Weights of a small multi-label image tagger: 32-pixel images.
Rows from block 10, named by matrix and row number. Each number is 50 + 12 x the weight over its row's rms, rounded and kept within 0 to 99. All counts start at 0. After the name is the row's rms in percent of the matrix's.
# c3: 3x3 conv (model.blocks.10.c3.weight, 256x256x3x3), inputs 162-167, a 3x3 kernel for each
c3.5 093:39 54 39 45 35 30 45 45 43 35 57 36 51 32 48 53 63 43 52 36 50 51 46 26 57 41 38 51 42 50 54 66 43 55 49 35 40 55 50 48 63 77 56 50 28 50 62 42 45 51 25 46 54 39
c3.6 115:43 42 48 64 69 57 42 59 44 38 71 37 17 62 95 33 41 71 61 51 55 32 51 40 49 47 44 43 34 30 47 50 39 40 63 32 36 53 52 50 37 37 24 39 27 49 29 59 57 40 57 48 50 61
c3.7 095:36 49 73 54 47 45 51 41 48 60 50 57 56 59 43 49 62 46 51 49 21 27 40 75 42 57 65 49 59 51 41 42 68 54 72 62 39 57 58 53 46 50 43 58 50 51 19 49 53 46 52 46 55 54
c3.8 118:48 39 76 38 41 42 71 57 51 35 33 68 30 49 62 27 56 87 37 46 59 51 31 51 46 46 58 33 53 66 31 40 40 53 65 33 53 47 44 57 51 48 54 37 51 47 40 43 28 48 40 51 41 52
c3.9 104:43 41 50 52 42 66 58 59 46 57 51 50 40 44 47 41 51 30 68 53 61 41 36 53 51 55 61 54 37 38 53 59 47 42 43 44 54 58 37 50 49 30 46 20 45 62 63 42 70 52 42 55 62 54
c3.10 112:50 49 49 35 46 45 41 43 41 34 51 70 77 54 19 58 85 26 38 39 35 44 35 63 36 48 52 57 78 60 44 34 46 52 62 64 52 61 44 74 50 54 45 40 71 43 49 56 48 37 48 51 40 45
c3.11 109:35 49 34 57 45 54 51 49 44 66 63 39 58 58 65 77 66 55 78 54 27 62 54 37 22 24 63 39 44 68 63 61 45 62 72 65 25 43 54 49 67 77 62 58 54 55 68 44 56 26 50 55 56 42
c3.12 118:57 64 44 66 61 47 38 52 58 51 49 44 56 30 40 35 55 73 62 60 46 57 55 50 55 57 42 59 47 64 54 47 47 47 54 58 51 34 48 52 50 50 31 60 25 51 45 47 43 46 42 52 50 49
c3.13 089:40 68 52 48 46 38 59 40 39 47 62 47 44 54 85 38 38 43 41 48 48 36 48 44 60 67 51 61 55 38 65 53 48 33 55 42 55 75 49 40 52 62 37 63 56 49 49 49 27 63 43 40 41 45
c3.14 089:44 49 50 33 47 44 60 64 34 47 45 78 67 59 57 40 43 54 55 53 55 64 40 62 51 61 53 56 68 57 49 45 62 56 57 69 64 42 62 57 55 44 48 64 32 46 52 63 47 39 22 37 46 71
c3.15 114:48 42 58 50 63 48 48 55 40 54 45 36 42 64 43 56 42 54 47 47 71 42 49 42 66 43 37 48 30 32 63 58 45 58 15 39 55 48 50 45 68 56 55 15 40 61 45 62 49 52 48 59 57 59
c3.16 102:53 68 49 64 48 58 61 40 41 40 48 54 36 55 57 46 57 26 48 58 43 56 62 51 40 43 67 55 50 54 49 59 46 51 54 55 60 46 59 53 37 66 49 31 33 47 56 48 43 37 27 52 58 48
c3.17 090:54 55 13 41 67 39 43 29 35 84 25 21 60 68 50 15 40 55 32 58 58 58 53 51 64 49 64 44 47 55 59 52 66 56 63 47 45 49 24 34 54 67 44 87 70 59 34 53 35 49 32 74 44 47
c3.18 091:51 63 58 45 37 48 42 59 53 57 45 36 68 42 38 53 54 67 52 46 53 47 49 56 39 52 34 67 87 33 65 35 53 50 59 41 51 46 44 51 56 38 59 30 54 66 50 67 46 31 59 44 29 54
c3.19 084:47 63 62 56 59 48 37 38 55 65 48 59 46 56 52 61 49 39 43 38 47 56 51 65 53 30 33 60 55 38 50 63 56 58 47 38 54 47 53 40 65 60 49 54 49 52 47 31 56 56 52 47 66 44
c3.20 128:42 42 49 48 66 38 44 49 46 49 51 51 53 38 46 64 58 72 46 41 53 39 48 40 56 64 34 52 32 44 68 36 52 80 36 72 47 46 55 43 47 50 36 43 47 57 57 49 44 60 41 47 53 39
c3.21 111:41 39 56 61 71 70 42 87 73 58 52 68 51 36 47 44 56 44 68 72 46 62 48 68 64 44 35 32 47 46 48 68 48 54 44 51 57 52 59 51 39 54 63 34 42 46 50 52 74 47 48 64 82 42
c3.22 108:58 56 37 57 52 54 60 50 45 42 57 18 68 66 52 66 49 39 37 33 43 53 47 60 34 45 42 32 53 64 62 54 50 61 55 56 33 52 31 46 63 71 75 33 27 62 44 42 45 42 54 51 38 61
c3.23 106:37 46 58 45 55 52 33 49 37 50 47 31 48 50 50 56 46 48 55 52 48 32 48 47 47 45 61 34 28 48 50 52 53 45 31 30 56 36 53 41 36 78 50 49 55 39 44 65 64 33 32 48 65 54
c3.24 097:61 44 50 34 55 53 54 39 56 41 67 40 51 42 77 39 50 63 55 39 28 55 47 37 44 42 43 44 52 54 20 71 43 35 35 60 29 56 54 65 44 49 58 30 46 41 71 54 68 67 49 58 51 45
c3.25 120:56 61 56 68 46 63 38 45 54 44 65 46 64 45 68 31 60 68 73 50 43 39 29 50 49 57 60 55 58 53 52 36 59 74 33 60 44 56 44 45 60 25 56 27 57 53 45 59 42 51 50 52 52 44
c3.26 094:60 46 55 42 47 45 55 44 39 41 49 66 57 25 35 30 74 42 44 64 56 54 53 48 62 42 57 34 53 63 39 57 83 56 43 50 38 35 49 47 67 66 59 46 53 45 54 49 43 54 44 50 45 59
c3.27 102:52 40 49 63 53 46 35 68 50 38 30 57 64 59 40 44 52 57 40 60 83 46 69 39 48 67 62 47 41 33 49 56 47 44 40 32 38 42 30 49 51 89 42 67 40 42 59 47 40 65 46 49 51 34
c3.28 088:55 52 50 40 42 64 67 44 73 55 66 74 50 45 53 52 56 28 23 59 43 42 37 42 52 53 42 60 39 70 33 41 57 47 49 29 48 65 73 60 43 20 75 39 38 47 47 49 45 42 52 57 57 40
c3.29 134:45 56 64 51 53 49 51 57 33 19 29 46 43 65 61 51 15 60 43 58 49 29 40 67 60 50 59 58 48 31 41 68 51 37 74 42 42 39 74 29 64 44 72 38 58 41 33 60 62 45 41 56 38 52
c3.30 087:47 54 50 60 47 44 45 39 44 48 26 65 47 50 62 41 62 46 34 49 55 71 46 44 38 63 50 38 50 55 48 47 48 39 56 72 43 33 62 45 66 65 41 68 33 36 48 51 67 42 48 59 59 43
c3.31 091:52 44 46 48 43 44 51 54 54 43 35 60 59 85 48 40 59 48 60 35 35 58 51 56 70 38 41 63 42 68 59 44 57 57 64 78 65 53 51 59 67 64 58 56 57 35 48 46 52 35 65 45 54 43
c3.32 099:48 61 39 59 45 48 60 42 49 51 68 49 23 36 56 39 54 33 37 50 66 65 62 38 49 64 44 45 36 13 67 66 46 44 20 57 40 47 35 51 49 45 47 54 45 47 49 50 33 52 67 38 56 41
c3.33 084:49 45 58 59 46 38 47 49 53 18 53 96 38 30 33 46 61 54 61 37 51 40 52 47 39 44 42 48 55 73 37 20 57 46 58 53 54 43 29 43 42 46 42 66 54 58 47 38 51 57 54 39 46 61
c3.34 094:54 63 36 61 53 31 38 58 54 68 33 38 70 53 45 43 53 37 75 39 54 52 54 38 40 57 48 65 50 55 63 42 46 49 59 26 46 63 49 24 71 52 39 18 45 48 76 75 62 56 80 48 26 57
c3.35 085:59 65 67 66 56 56 47 68 40 48 40 56 54 53 38 38 43 45 48 68 45 20 56 62 39 57 63 46 42 71 56 78 44 53 51 67 45 48 55 53 62 46 47 57 50 65 73 32 49 51 65 48 50 48
c3.36 097:50 45 51 41 50 45 59 45 67 37 30 65 32 47 48 59 84 41 27 61 58 56 74 56 43 58 48 20 67 13 46 72 92 66 39 29 52 49 53 49 38 44 37 48 60 52 54 39 44 68 56 44 49 35
c3.37 088:48 26 50 65 45 59 56 45 54 48 53 48 47 58 46 41 66 49 43 65 57 58 56 41 50 44 35 38 66 63 55 54 56 44 58 34 50 39 38 57 54 46 43 49 31 59 34 38 50 63 51 36 32 49
c3.38 096:57 38 46 43 66 45 32 38 61 56 41 71 61 44 51 35 75 62 58 38 52 35 34 35 57 40 66 36 32 35 53 61 37 62 41 47 52 32 61 65 49 80 35 61 54 39 55 54 27 58 59 53 51 46
c3.39 093:41 53 51 46 55 52 33 66 61 47 67 62 53 54 57 58 41 51 71 51 52 26 60 83 46 41 55 51 44 49 45 68 61 61 68 49 34 71 55 57 77 73 77 45 56 33 53 61 56 51 47 48 36 58
c3.40 106:56 59 58 31 59 60 54 58 42 57 39 42 53 48 45 30 69 99 57 42 32 68 37 53 39 34 25 50 49 70 42 60 81 57 53 32 39 41 53 67 36 37 29 36 48 51 65 70 52 66 29 49 51 51
c3.41 131:48 63 45 51 58 37 43 46 43 54 54 47 68 45 50 74 59 28 44 65 53 59 59 48 46 46 39 33 47 38 49 48 16 65 76 59 56 63 47 53 38 54 25 70 67 45 43 61 44 43 61 67 55 60
c3.42 105:61 50 55 38 43 64 29 40 68 38 52 62 50 55 29 49 47 22 50 49 56 51 51 53 60 50 24 61 68 53 71 64 80 44 41 20 46 39 54 42 46 50 72 68 48 46 40 60 51 41 47 56 56 60
c3.43 092:58 47 53 58 53 57 61 52 56 47 40 36 38 49 47 61 64 42 41 45 35 49 59 56 51 54 65 51 38 61 61 50 39 46 60 51 51 36 37 40 37 56 36 71 64 51 66 40 50 46 40 46 57 50
c3.44 094:47 42 36 73 59 49 44 57 42 55 45 57 59 66 43 64 25 34 61 52 52 51 44 12 41 51 44 50 53 45 64 36 49 50 44 54 48 35 46 49 51 48 57 40 35 58 59 50 59 45 55 51 58 52
c3.45 094:48 47 45 49 18 41 41 51 57 37 54 81 50 63 54 52 38 46 66 47 50 36 45 57 41 44 48 51 50 52 37 69 48 51 43 47 61 50 51 37 36 67 53 57 60 51 58 52 47 34 55 40 36 38
c3.46 110:43 59 50 35 53 30 51 44 59 49 41 35 39 48 41 61 75 53 41 34 32 51 49 56 59 50 28 53 49 54 45 63 40 61 60 62 41 45 48 36 50 48 25 49 60 46 54 54 50 33 60 56 61 63
c3.47 086:66 55 63 51 51 50 47 35 37 70 48 50 58 53 58 53 52 33 54 45 54 42 47 54 50 32 48 68 42 29 58 54 39 47 45 40 51 53 65 59 48 73 53 56 51 57 83 71 53 42 71 41 59 30
c3.48 085:53 46 57 46 43 53 43 58 63 49 55 68 65 51 48 50 52 59 33 33 60 63 36 43 59 46 32 57 51 35 41 43 52 60 55 45 35 51 48 33 48 51 49 58 45 50 49 49 58 54 50 55 57 43
c3.49 090:42 43 55 59 54 57 60 45 42 64 22 47 72 56 62 49 63 46 50 49 43 37 24 49 53 66 68 71 58 58 39 35 49 52 71 42 44 39 61 52 41 61 36 45 46 59 52 65 30 53 54 38 50 59
c3.50 102:46 61 45 38 52 31 63 54 32 60 41 48 45 59 56 41 54 57 48 65 38 46 39 37 52 35 41 53 57 52 52 59 50 45 38 49 52 69 35 22 21 84 25 37 67 59 46 67 45 43 40 61 48 52
c3.51 113:49 61 48 57 57 23 57 43 34 39 32 61 39 42 61 42 67 39 62 55 49 54 49 54 47 44 40 52 45 59 48 48 40 66 49 42 59 51 42 60 38 57 42 49 58 59 49 43 29 15 32 37 26 54
c3.52 116:64 54 72 50 53 27 52 49 37 44 40 53 59 47 65 53 63 49 66 54 50 54 55 51 29 41 55 59 54 40 56 43 37 57 29 35 61 56 49 61 44 21 46 43 61 53 50 45 31 36 20 40 37 56
c3.53 087:38 56 47 62 43 64 37 44 34 49 45 57 74 69 58 42 67 52 64 28 43 37 57 14 72 56 28 35 56 45 46 35 45 49 51 74 56 40 29 60 51 41 43 64 41 55 45 51 66 36 51 55 55 50
c3.54 087:44 61 49 52 43 46 56 37 52 41 52 32 34 68 38 52 43 48 61 45 46 56 56 30 37 64 49 43 57 47 47 58 51 60 48 31 34 51 49 57 50 66 37 24 54 51 37 39 35 50 67 53 28 62
c3.55 107:63 56 60 55 57 58 48 68 34 58 58 43 31 52 40 48 29 58 53 59 54 58 54 39 50 54 61 58 56 37 45 51 46 57 36 44 64 72 50 48 58 34 29 30 54 45 58 66 45 51 61 39 34 55
c3.56 089:54 49 63 59 53 44 45 51 54 50 41 62 59 45 84 54 49 50 43 49 55 52 49 47 56 48 31 59 51 63 63 50 45 37 38 54 49 50 33 48 53 26 27 38 40 49 60 64 52 55 61 53 54 43
c3.57 098:49 38 48 43 70 53 45 41 60 57 32 21 49 60 50 58 40 41 73 46 64 33 44 61 53 55 36 62 51 68 57 53 27 53 46 42 55 46 56 63 42 37 48 55 33 45 32 48 40 55 43 53 58 44
c3.58 090:37 43 46 53 49 58 48 49 57 37 40 48 42 46 54 65 51 51 63 52 20 55 50 36 61 79 63 57 44 49 49 44 50 74 61 53 60 48 47 54 28 42 37 49 66 59 46 52 51 68 67 59 48 53
c3.59 085:42 53 52 40 47 37 46 49 34 46 48 55 55 47 64 66 74 37 64 55 64 39 65 40 44 51 54 59 74 45 52 72 63 42 39 54 40 49 55 53 62 62 64 57 41 43 44 32 59 68 54 39 62 46
c3.60 100:42 60 59 49 71 37 54 22 36 50 45 51 42 43 57 48 30 62 39 64 53 60 38 42 57 44 53 66 48 34 55 58 48 48 55 45 58 46 45 67 50 27 57 49 49 58 73 41 49 38 42 48 49 44
c3.61 092:41 47 59 33 46 34 74 51 63 42 52 46 42 43 41 62 57 36 43 47 63 57 29 28 55 55 58 55 64 47 27 45 39 84 54 65 47 43 70 47 46 61 44 48 54 48 52 58 50 55 41 48 67 64
c3.62 107:40 43 50 45 28 36 56 42 57 58 40 52 26 48 38 77 55 31 65 44 59 60 68 47 49 44 54 52 33 48 57 49 63 35 40 58 64 58 77 49 67 72 51 91 66 47 64 52 55 56 38 47 65 48
c3.63 105:37 38 59 34 40 58 58 53 48 34 22 39 44 47 36 63 45 64 44 43 67 58 44 55 59 58 61 71 51 65 58 51 54 25 40 84 48 64 36 51 45 52 46 41 53 55 61 41 59 47 64 49 41 34
c3.64 089:41 48 51 38 51 49 48 52 47 53 72 63 54 48 52 62 58 41 25 65 56 65 50 49 46 44 40 54 65 49 67 62 68 59 46 47 73 46 25 55 43 25 43 48 43 51 50 51 48 54 44 42 41 40
c3.65 085:49 33 27 54 57 40 49 59 53 49 54 58 62 57 56 53 49 54 52 58 58 51 38 55 42 43 54 56 50 35 42 34 32 60 41 52 66 28 48 58 44 53 76 57 58 64 25 62 53 35 41 59 47 46
c3.66 095:41 55 59 49 39 37 57 47 54 74 61 52 61 57 36 46 23 47 66 58 39 75 60 51 47 52 37 53 44 43 63 61 54 55 34 47 52 75 81 59 55 74 53 68 24 48 37 56 51 50 38 54 47 49
c3.67 095:45 44 60 66 55 37 52 47 43 43 22 39 61 52 23 46 49 46 68 56 59 57 58 61 56 34 48 55 48 55 41 36 50 49 49 28 55 42 44 32 48 62 26 42 39 36 49 44 47 44 60 55 53 44
c3.68 081:56 58 45 56 61 55 47 45 47 37 29 34 27 50 68 47 47 52 50 55 54 62 56 22 49 45 51 42 40 36 54 46 65 41 40 40 55 58 49 22 51 68 47 43 53 51 73 51 67 40 33 52 41 47
c3.69 093:51 47 66 36 44 40 55 48 34 44 40 52 60 38 44 32 62 43 47 61 40 43 39 44 56 56 63 52 50 43 47 44 44 53 47 41 52 55 58 39 41 53 54 44 69 54 34 56 43 54 43 58 40 45
c3.70 103:34 42 56 52 47 54 53 47 63 38 39 58 72 57 46 41 59 68 50 36 41 58 70 43 45 25 67 61 58 63 53 28 32 62 48 40 65 44 48 64 42 39 29 53 60 63 58 54 33 45 54 37 69 61
c3.71 086:54 53 41 50 39 45 34 52 51 59 31 54 47 23 27 62 57 44 42 57 49 50 50 57 47 55 57 58 50 60 44 51 73 73 40 38 56 55 34 48 52 63 64 41 96 67 63 49 61 70 28 41 43 55
c3.72 100:50 47 48 45 45 41 53 48 50 62 51 70 44 39 25 52 60 62 44 50 51 74 43 46 45 53 41 25 51 59 46 34 88 45 42 38 52 47 54 52 50 64 53 49 58 67 59 30 46 36 63 46 63 34
c3.73 110:38 44 62 57 58 69 54 37 33 43 54 58 59 73 31 64 41 25 58 62 48 55 51 56 44 44 48 38 24 62 21 46 59 60 40 62 30 41 59 73 58 42 59 24 45 26 53 74 44 44 39 47 52 60
c3.74 097:49 42 40 54 54 63 57 57 51 43 56 24 57 60 49 67 50 82 59 41 53 14 67 59 54 45 47 51 48 51 42 72 26 52 67 54 67 59 65 49 44 48 44 41 72 59 53 64 34 51 53 54 59 42
c3.75 115:48 43 34 58 64 43 41 69 45 39 78 57 51 50 72 58 54 36 46 61 38 50 41 55 65 48 48 77 54 48 65 59 29 64 47 21 51 48 70 60 55 34 34 57 42 41 60 44 52 41 48 50 37 50
c3.76 091:64 36 49 36 30 50 46 37 39 61 50 48 45 43 83 29 50 31 43 31 71 65 44 48 49 40 36 46 56 46 57 34 65 45 50 50 52 24 39 38 44 62 60 55 40 62 45 43 38 54 51 35 41 41
c3.77 094:28 18 71 54 68 68 80 59 58 78 50 42 62 50 45 66 47 41 61 30 44 60 50 54 40 35 78 62 58 55 49 63 39 22 36 45 50 51 47 45 25 50 68 61 39 48 59 35 53 59 45 27 51 39
c3.78 096:64 49 44 40 43 46 60 50 36 44 51 49 56 53 45 37 58 41 31 64 57 67 31 58 47 47 46 24 60 58 51 44 60 34 77 50 61 57 19 49 50 52 47 46 54 32 67 60 48 48 70 49 69 50
c3.79 092:68 61 45 54 49 53 57 46 37 38 43 66 85 76 29 40 48 56 57 74 66 42 64 32 63 32 54 42 58 66 69 49 48 63 47 51 35 50 48 36 61 57 47 47 68 56 67 42 35 57 43 30 37 87
c3.80 100:71 50 49 54 56 32 39 41 08 42 60 49 38 53 57 45 39 52 72 32 59 40 41 22 52 38 33 61 51 42 43 54 47 44 65 29 49 48 32 56 51 50 39 52 48 58 54 52 23 62 49 74 44 41
c3.81 108:53 69 50 58 55 38 45 64 49 40 46 50 59 38 59 35 51 49 57 52 55 45 53 42 37 49 34 49 51 56 76 35 38 54 51 46 53 58 41 54 59 65 41 33 57 48 41 38 41 77 56 68 63 69
c3.82 092:40 65 57 73 61 58 58 45 29 42 65 72 75 56 55 58 62 41 33 62 46 79 48 44 57 68 18 58 29 38 59 41 36 53 63 31 61 53 31 76 33 48 55 64 67 48 57 55 49 58 52 69 56 45
c3.83 092:51 56 56 54 42 49 52 48 57 46 55 44 56 61 60 32 55 57 35 44 60 29 51 49 47 36 50 63 62 43 54 52 38 67 57 55 24 52 65 72 33 67 53 41 33 38 64 36 57 48 54 51 49 48
c3.84 094:53 65 55 76 64 33 63 56 29 46 44 47 64 38 56 47 56 42 55 62 55 42 52 36 46 73 37 41 51 32 68 59 63 46 45 22 57 58 64 40 66 51 58 41 56 37 52 46 50 54 47 46 45 42
c3.85 119:57 42 47 54 52 49 47 56 37 47 61 57 55 36 40 63 53 49 43 39 66 47 25 44 50 43 70 61 62 66 44 59 35 67 51 47 47 60 45 70 75 24 62 58 28 45 54 75 53 35 56 41 58 45
c3.86 097:36 55 50 49 41 57 42 32 65 47 43 58 52 17 59 42 40 64 47 47 64 46 53 43 55 55 43 51 60 50 52 47 60 45 55 55 37 46 41 33 57 16 71 50 50 41 37 49 45 61 50 42 59 61
c3.87 089:38 61 46 57 41 45 40 42 46 67 46 28 36 56 53 29 55 38 34 50 41 33 72 55 57 42 34 54 53 58 60 41 37 41 34 45 44 63 51 44 51 29 30 39 36 66 51 72 41 49 44 48 55 59
c3.88 101:53 57 58 41 42 34 45 45 49 53 51 45 48 32 42 59 23 52 42 51 64 61 44 70 60 50 36 47 36 53 54 47 27 38 53 56 63 62 36 40 48 53 64 44 55 32 68 39 56 51 50 58 48 64
c3.89 098:50 37 38 60 54 53 61 62 38 43 53 62 48 47 41 34 51 39 49 36 53 42 42 70 25 35 42 47 65 48 48 41 57 28 60 34 57 71 60 63 43 36 54 48 54 45 55 46 59 46 49 41 42 45
c3.90 081:33 53 42 40 24 57 67 60 57 57 43 71 58 53 31 51 76 35 60 60 49 58 60 46 49 57 51 54 48 57 52 61 52 41 41 47 69 44 46 30 52 53 40 39 29 41 44 37 41 55 32 58 60 36
c3.91 097:52 59 46 45 21 55 42 49 41 54 61 41 43 65 64 27 50 55 60 82 39 42 79 52 39 56 45 59 46 43 76 33 45 41 50 44 54 49 57 26 37 54 44 36 23 44 60 57 53 41 55 42 58 48
c3.92 092:69 44 53 41 53 34 64 69 55 49 34 47 48 60 58 52 64 44 58 61 56 27 34 47 51 51 49 50 48 47 49 36 37 54 77 73 63 48 62 63 44 53 45 55 62 48 68 42 56 35 34 41 76 54
c3.93 084:44 50 53 58 52 64 53 43 54 65 42 31 39 76 50 50 34 49 40 58 66 37 89 57 41 47 62 51 19 60 62 43 39 36 52 62 47 54 56 52 63 51 43 32 31 45 75 50 60 70 49 34 43 26
c3.94 107:55 66 60 63 42 61 56 57 62 52 83 41 64 48 42 45 15 54 73 49 67 41 57 54 82 47 69 60 57 31 40 39 40 53 46 57 36 40 55 52 33 52 51 28 47 62 65 39 57 46 39 49 48 44
c3.95 097:49 52 56 31 50 48 64 56 61 51 32 52 43 51 63 44 54 38 68 54 56 69 55 47 32 68 40 20 62 51 35 47 52 51 44 42 62 54 48 44 61 80 33 45 86 51 74 69 57 69 57 49 37 77
c3.96 099:54 43 40 50 58 44 54 62 57 58 43 19 45 53 60 38 59 60 70 79 53 67 58 44 42 37 31 45 60 60 42 46 20 38 45 70 49 46 54 47 51 54 54 44 47 52 45 41 63 58 64 61 26 45
c3.97 092:51 35 42 44 42 46 66 46 63 40 44 70 58 51 41 63 46 58 42 44 60 43 75 56 60 44 48 43 56 59 49 49 57 38 30 66 60 48 65 34 45 38 36 44 41 58 49 48 38 41 39 49 53 42
c3.98 115:52 39 45 56 38 43 44 63 39 52 67 34 36 49 54 49 45 42 54 58 45 39 23 49 61 45 44 39 34 41 71 60 55 34 51 42 55 41 50 27 64 49 67 30 50 47 37 55 57 56 38 66 47 56
c3.99 084:42 43 31 36 34 51 57 42 70 34 47 37 33 49 36 37 40 63 50 39 45 57 39 50 36 34 48 44 28 54 59 29 54 39 56 48 39 60 66 85 45 94 48 65 43 55 64 58 75 59 31 40 54 52
c3.100 119:41 41 39 57 48 58 65 50 47 21 55 47 54 64 51 35 25 38 36 53 61 63 39 40 41 46 46 75 68 35 73 62 46 54 34 41 69 39 45 25 52 65 41 41 52 37 50 44 46 45 67 63 27 64
c3.101 108:66 42 46 33 59 57 28 57 60 47 41 44 55 56 51 62 59 34 48 63 36 56 39 31 34 43 43 38 47 57 39 49 81 50 43 67 52 25 45 26 56 52 57 55 42 41 61 33 67 49 50 52 68 53
c3.102 112:48 61 62 47 59 46 63 51 59 51 28 33 28 53 52 34 72 69 37 54 55 47 58 57 67 36 63 32 48 43 40 36 53 69 80 61 52 33 52 46 40 70 61 57 45 53 49 39 59 43 53 67 53 57
c3.103 109:54 60 71 56 54 68 41 42 60 46 66 34 57 50 57 50 36 75 51 46 80 32 45 39 37 54 67 57 55 42 48 47 52 45 61 42 38 43 52 60 42 50 70 62 40 48 45 53 53 52 76 43 63 49
c3.104 084:43 55 49 65 45 44 42 66 40 57 49 48 49 65 59 45 27 57 48 56 56 53 35 44 48 55 49 48 28 60 59 50 43 54 52 51 44 44 48 44 50 44 65 35 41 54 49 53 48 50 79 35 37 52
c3.105 095:50 51 64 54 50 48 44 33 36 49 62 66 60 64 35 49 43 37 52 76 60 81 53 58 34 36 42 52 60 35 39 35 40 49 52 48 53 30 50 59 37 37 45 53 43 53 51 81 41 53 45 61 32 56
c3.106 089:38 49 36 52 52 53 58 60 67 53 41 71 69 63 63 73 54 32 54 63 65 58 52 40 31 52 51 53 48 49 70 58 49 49 33 58 38 66 57 52 46 68 29 52 44 58 62 61 60 61 50 49 47 37
c3.107 094:52 53 45 41 57 49 55 54 45 64 36 30 42 47 46 28 56 50 55 40 36 37 66 47 25 48 61 33 54 56 31 40 41 55 61 66 35 56 66 77 53 48 55 22 80 47 45 41 51 59 54 64 62 44
c3.108 099:36 46 66 56 41 59 46 40 53 55 44 51 46 53 59 36 58 63 55 66 53 64 41 69 55 74 70 68 54 64 44 74 35 49 45 56 42 51 26 63 60 42 52 52 34 55 70 73 43 49 57 40 53 36
c3.109 100:47 50 52 48 74 48 52 44 59 40 41 29 36 34 54 36 69 77 57 50 31 54 53 44 30 31 49 41 50 39 48 56 47 62 46 65 65 48 50 44 49 32 37 51 64 50 63 42 54 46 57 52 57 39
c3.110 095:52 37 49 64 52 45 30 52 54 57 54 41 47 41 35 63 39 63 58 64 59 48 46 55 49 34 39 44 55 37 49 43 38 50 55 43 40 48 33 58 80 49 69 56 04 67 58 67 41 47 57 67 44 56
c3.111 100:54 51 68 55 67 42 61 43 52 63 55 49 56 59 45 65 36 33 34 63 57 71 38 50 41 47 42 61 88 52 67 62 39 42 64 33 49 52 42 34 46 47 44 37 47 51 59 53 49 34 62 45 46 41
c3.112 090:57 47 36 44 38 42 51 58 43 60 42 55 56 45 51 42 39 50 55 39 63 49 35 54 61 35 54 52 66 59 47 32 79 54 56 44 42 48 45 58 33 42 62 57 42 54 64 41 39 44 40 47 56 63
c3.113 139:42 48 51 61 51 45 52 45 49 58 59 38 29 68 73 68 22 28 51 59 51 48 26 41 50 52 57 72 44 60 41 64 49 40 44 52 38 57 48 51 57 47 45 37 31 55 39 58 75 46 49 36 48 53
c3.114 106:47 53 45 21 36 31 44 50 55 48 48 42 67 54 72 54 59 58 55 45 35 29 58 40 59 48 51 60 66 49 45 37 52 51 51 65 34 38 59 46 67 36 28 30 51 57 62 53 47 37 54 38 55 54
c3.115 110:41 56 43 46 57 38 64 60 50 53 40 53 36 65 53 41 30 50 48 34 43 57 40 41 59 58 62 58 68 85 36 22 24 45 53 49 49 57 47 43 64 38 46 32 35 50 46 51 43 48 69 62 52 54
c3.116 119:48 41 55 30 46 59 44 51 52 49 45 34 48 36 38 73 63 71 43 46 43 40 55 46 56 38 33 33 32 52 17 39 64 38 30 43 43 42 33 60 43 48 49 72 44 30 29 59 54 57 41 47 46 45
c3.117 084:39 42 50 57 46 43 52 67 67 42 24 57 44 67 39 46 57 64 54 61 57 56 31 46 33 59 52 43 58 47 84 45 66 36 59 45 45 48 56 14 53 55 39 57 63 57 63 52 49 31 50 43 55 49
c3.118 118:52 56 55 45 36 45 56 46 45 68 49 35 41 64 44 21 68 67 46 56 70 54 53 67 63 49 48 30 37 63 27 43 49 69 47 72 49 58 46 65 50 54 42 29 77 43 65 49 23 47 58 40 51 56
c3.119 100:65 64 50 56 58 54 84 99 86 59 53 66 41 70 54 47 51 44 67 59 42 62 62 48 49 69 51 54 55 58 75 65 45 67 58 51 50 68 58 63 60 30 74 75 47 39 48 63 54 40 66 43 53 60
c3.120 100:65 41 52 37 50 56 56 77 96 37 47 34 42 39 42 48 29 62 38 54 51 62 48 46 61 45 38 91 48 56 45 45 40 30 44 39 55 45 42 52 59 55 39 58 50 40 65 54 50 61 59 51 46 44
c3.121 121:32 57 62 35 65 53 64 46 40 64 31 41 65 43 22 66 58 57 40 56 49 46 41 56 58 51 49 44 75 71 44 37 36 52 49 24 69 56 49 32 47 52 35 40 57 56 63 47 48 54 37 47 51 47
c3.122 093:44 46 60 42 41 56 43 51 53 46 29 38 43 38 50 60 67 38 49 68 34 48 52 49 49 33 41 55 61 56 37 43 34 60 31 40 59 52 43 36 48 41 43 43 60 66 66 52 46 49 25 50 32 56
c3.123 097:45 70 64 49 56 23 55 52 54 54 28 45 45 52 65 54 61 64 52 33 41 45 63 43 38 48 43 43 54 56 71 40 52 48 53 51 48 66 68 39 44 69 48 41 59 53 66 45 36 44 30 48 46 35
c3.124 090:62 46 45 55 32 37 48 47 46 34 57 55 52 51 50 74 64 36 64 65 39 45 53 39 50 31 60 52 66 56 50 48 45 55 49 37 42 41 49 41 54 40 46 50 50 49 65 60 47 49 45 60 60 77
c3.125 107:66 43 33 42 64 52 22 34 57 49 21 48 56 62 49 51 55 61 46 53 59 48 48 63 57 56 40 54 54 65 57 53 41 40 55 40 65 33 49 40 62 46 62 38 33 44 34 55 65 62 41 53 53 32
c3.126 099:37 52 42 53 41 58 34 33 36 69 61 41 42 60 60 35 16 49 49 55 65 47 64 63 28 55 36 53 53 63 65 25 44 53 46 41 54 66 47 44 58 52 41 51 44 28 58 52 57 49 46 38 60 43
c3.127 100:51 50 62 53 53 44 44 45 34 42 63 66 34 26 65 55 43 25 47 71 56 47 52 29 48 63 67 51 52 76 42 37 34 64 43 40 44 30 62 41 47 66 47 52 51 39 33 51 55 47 68 56 64 42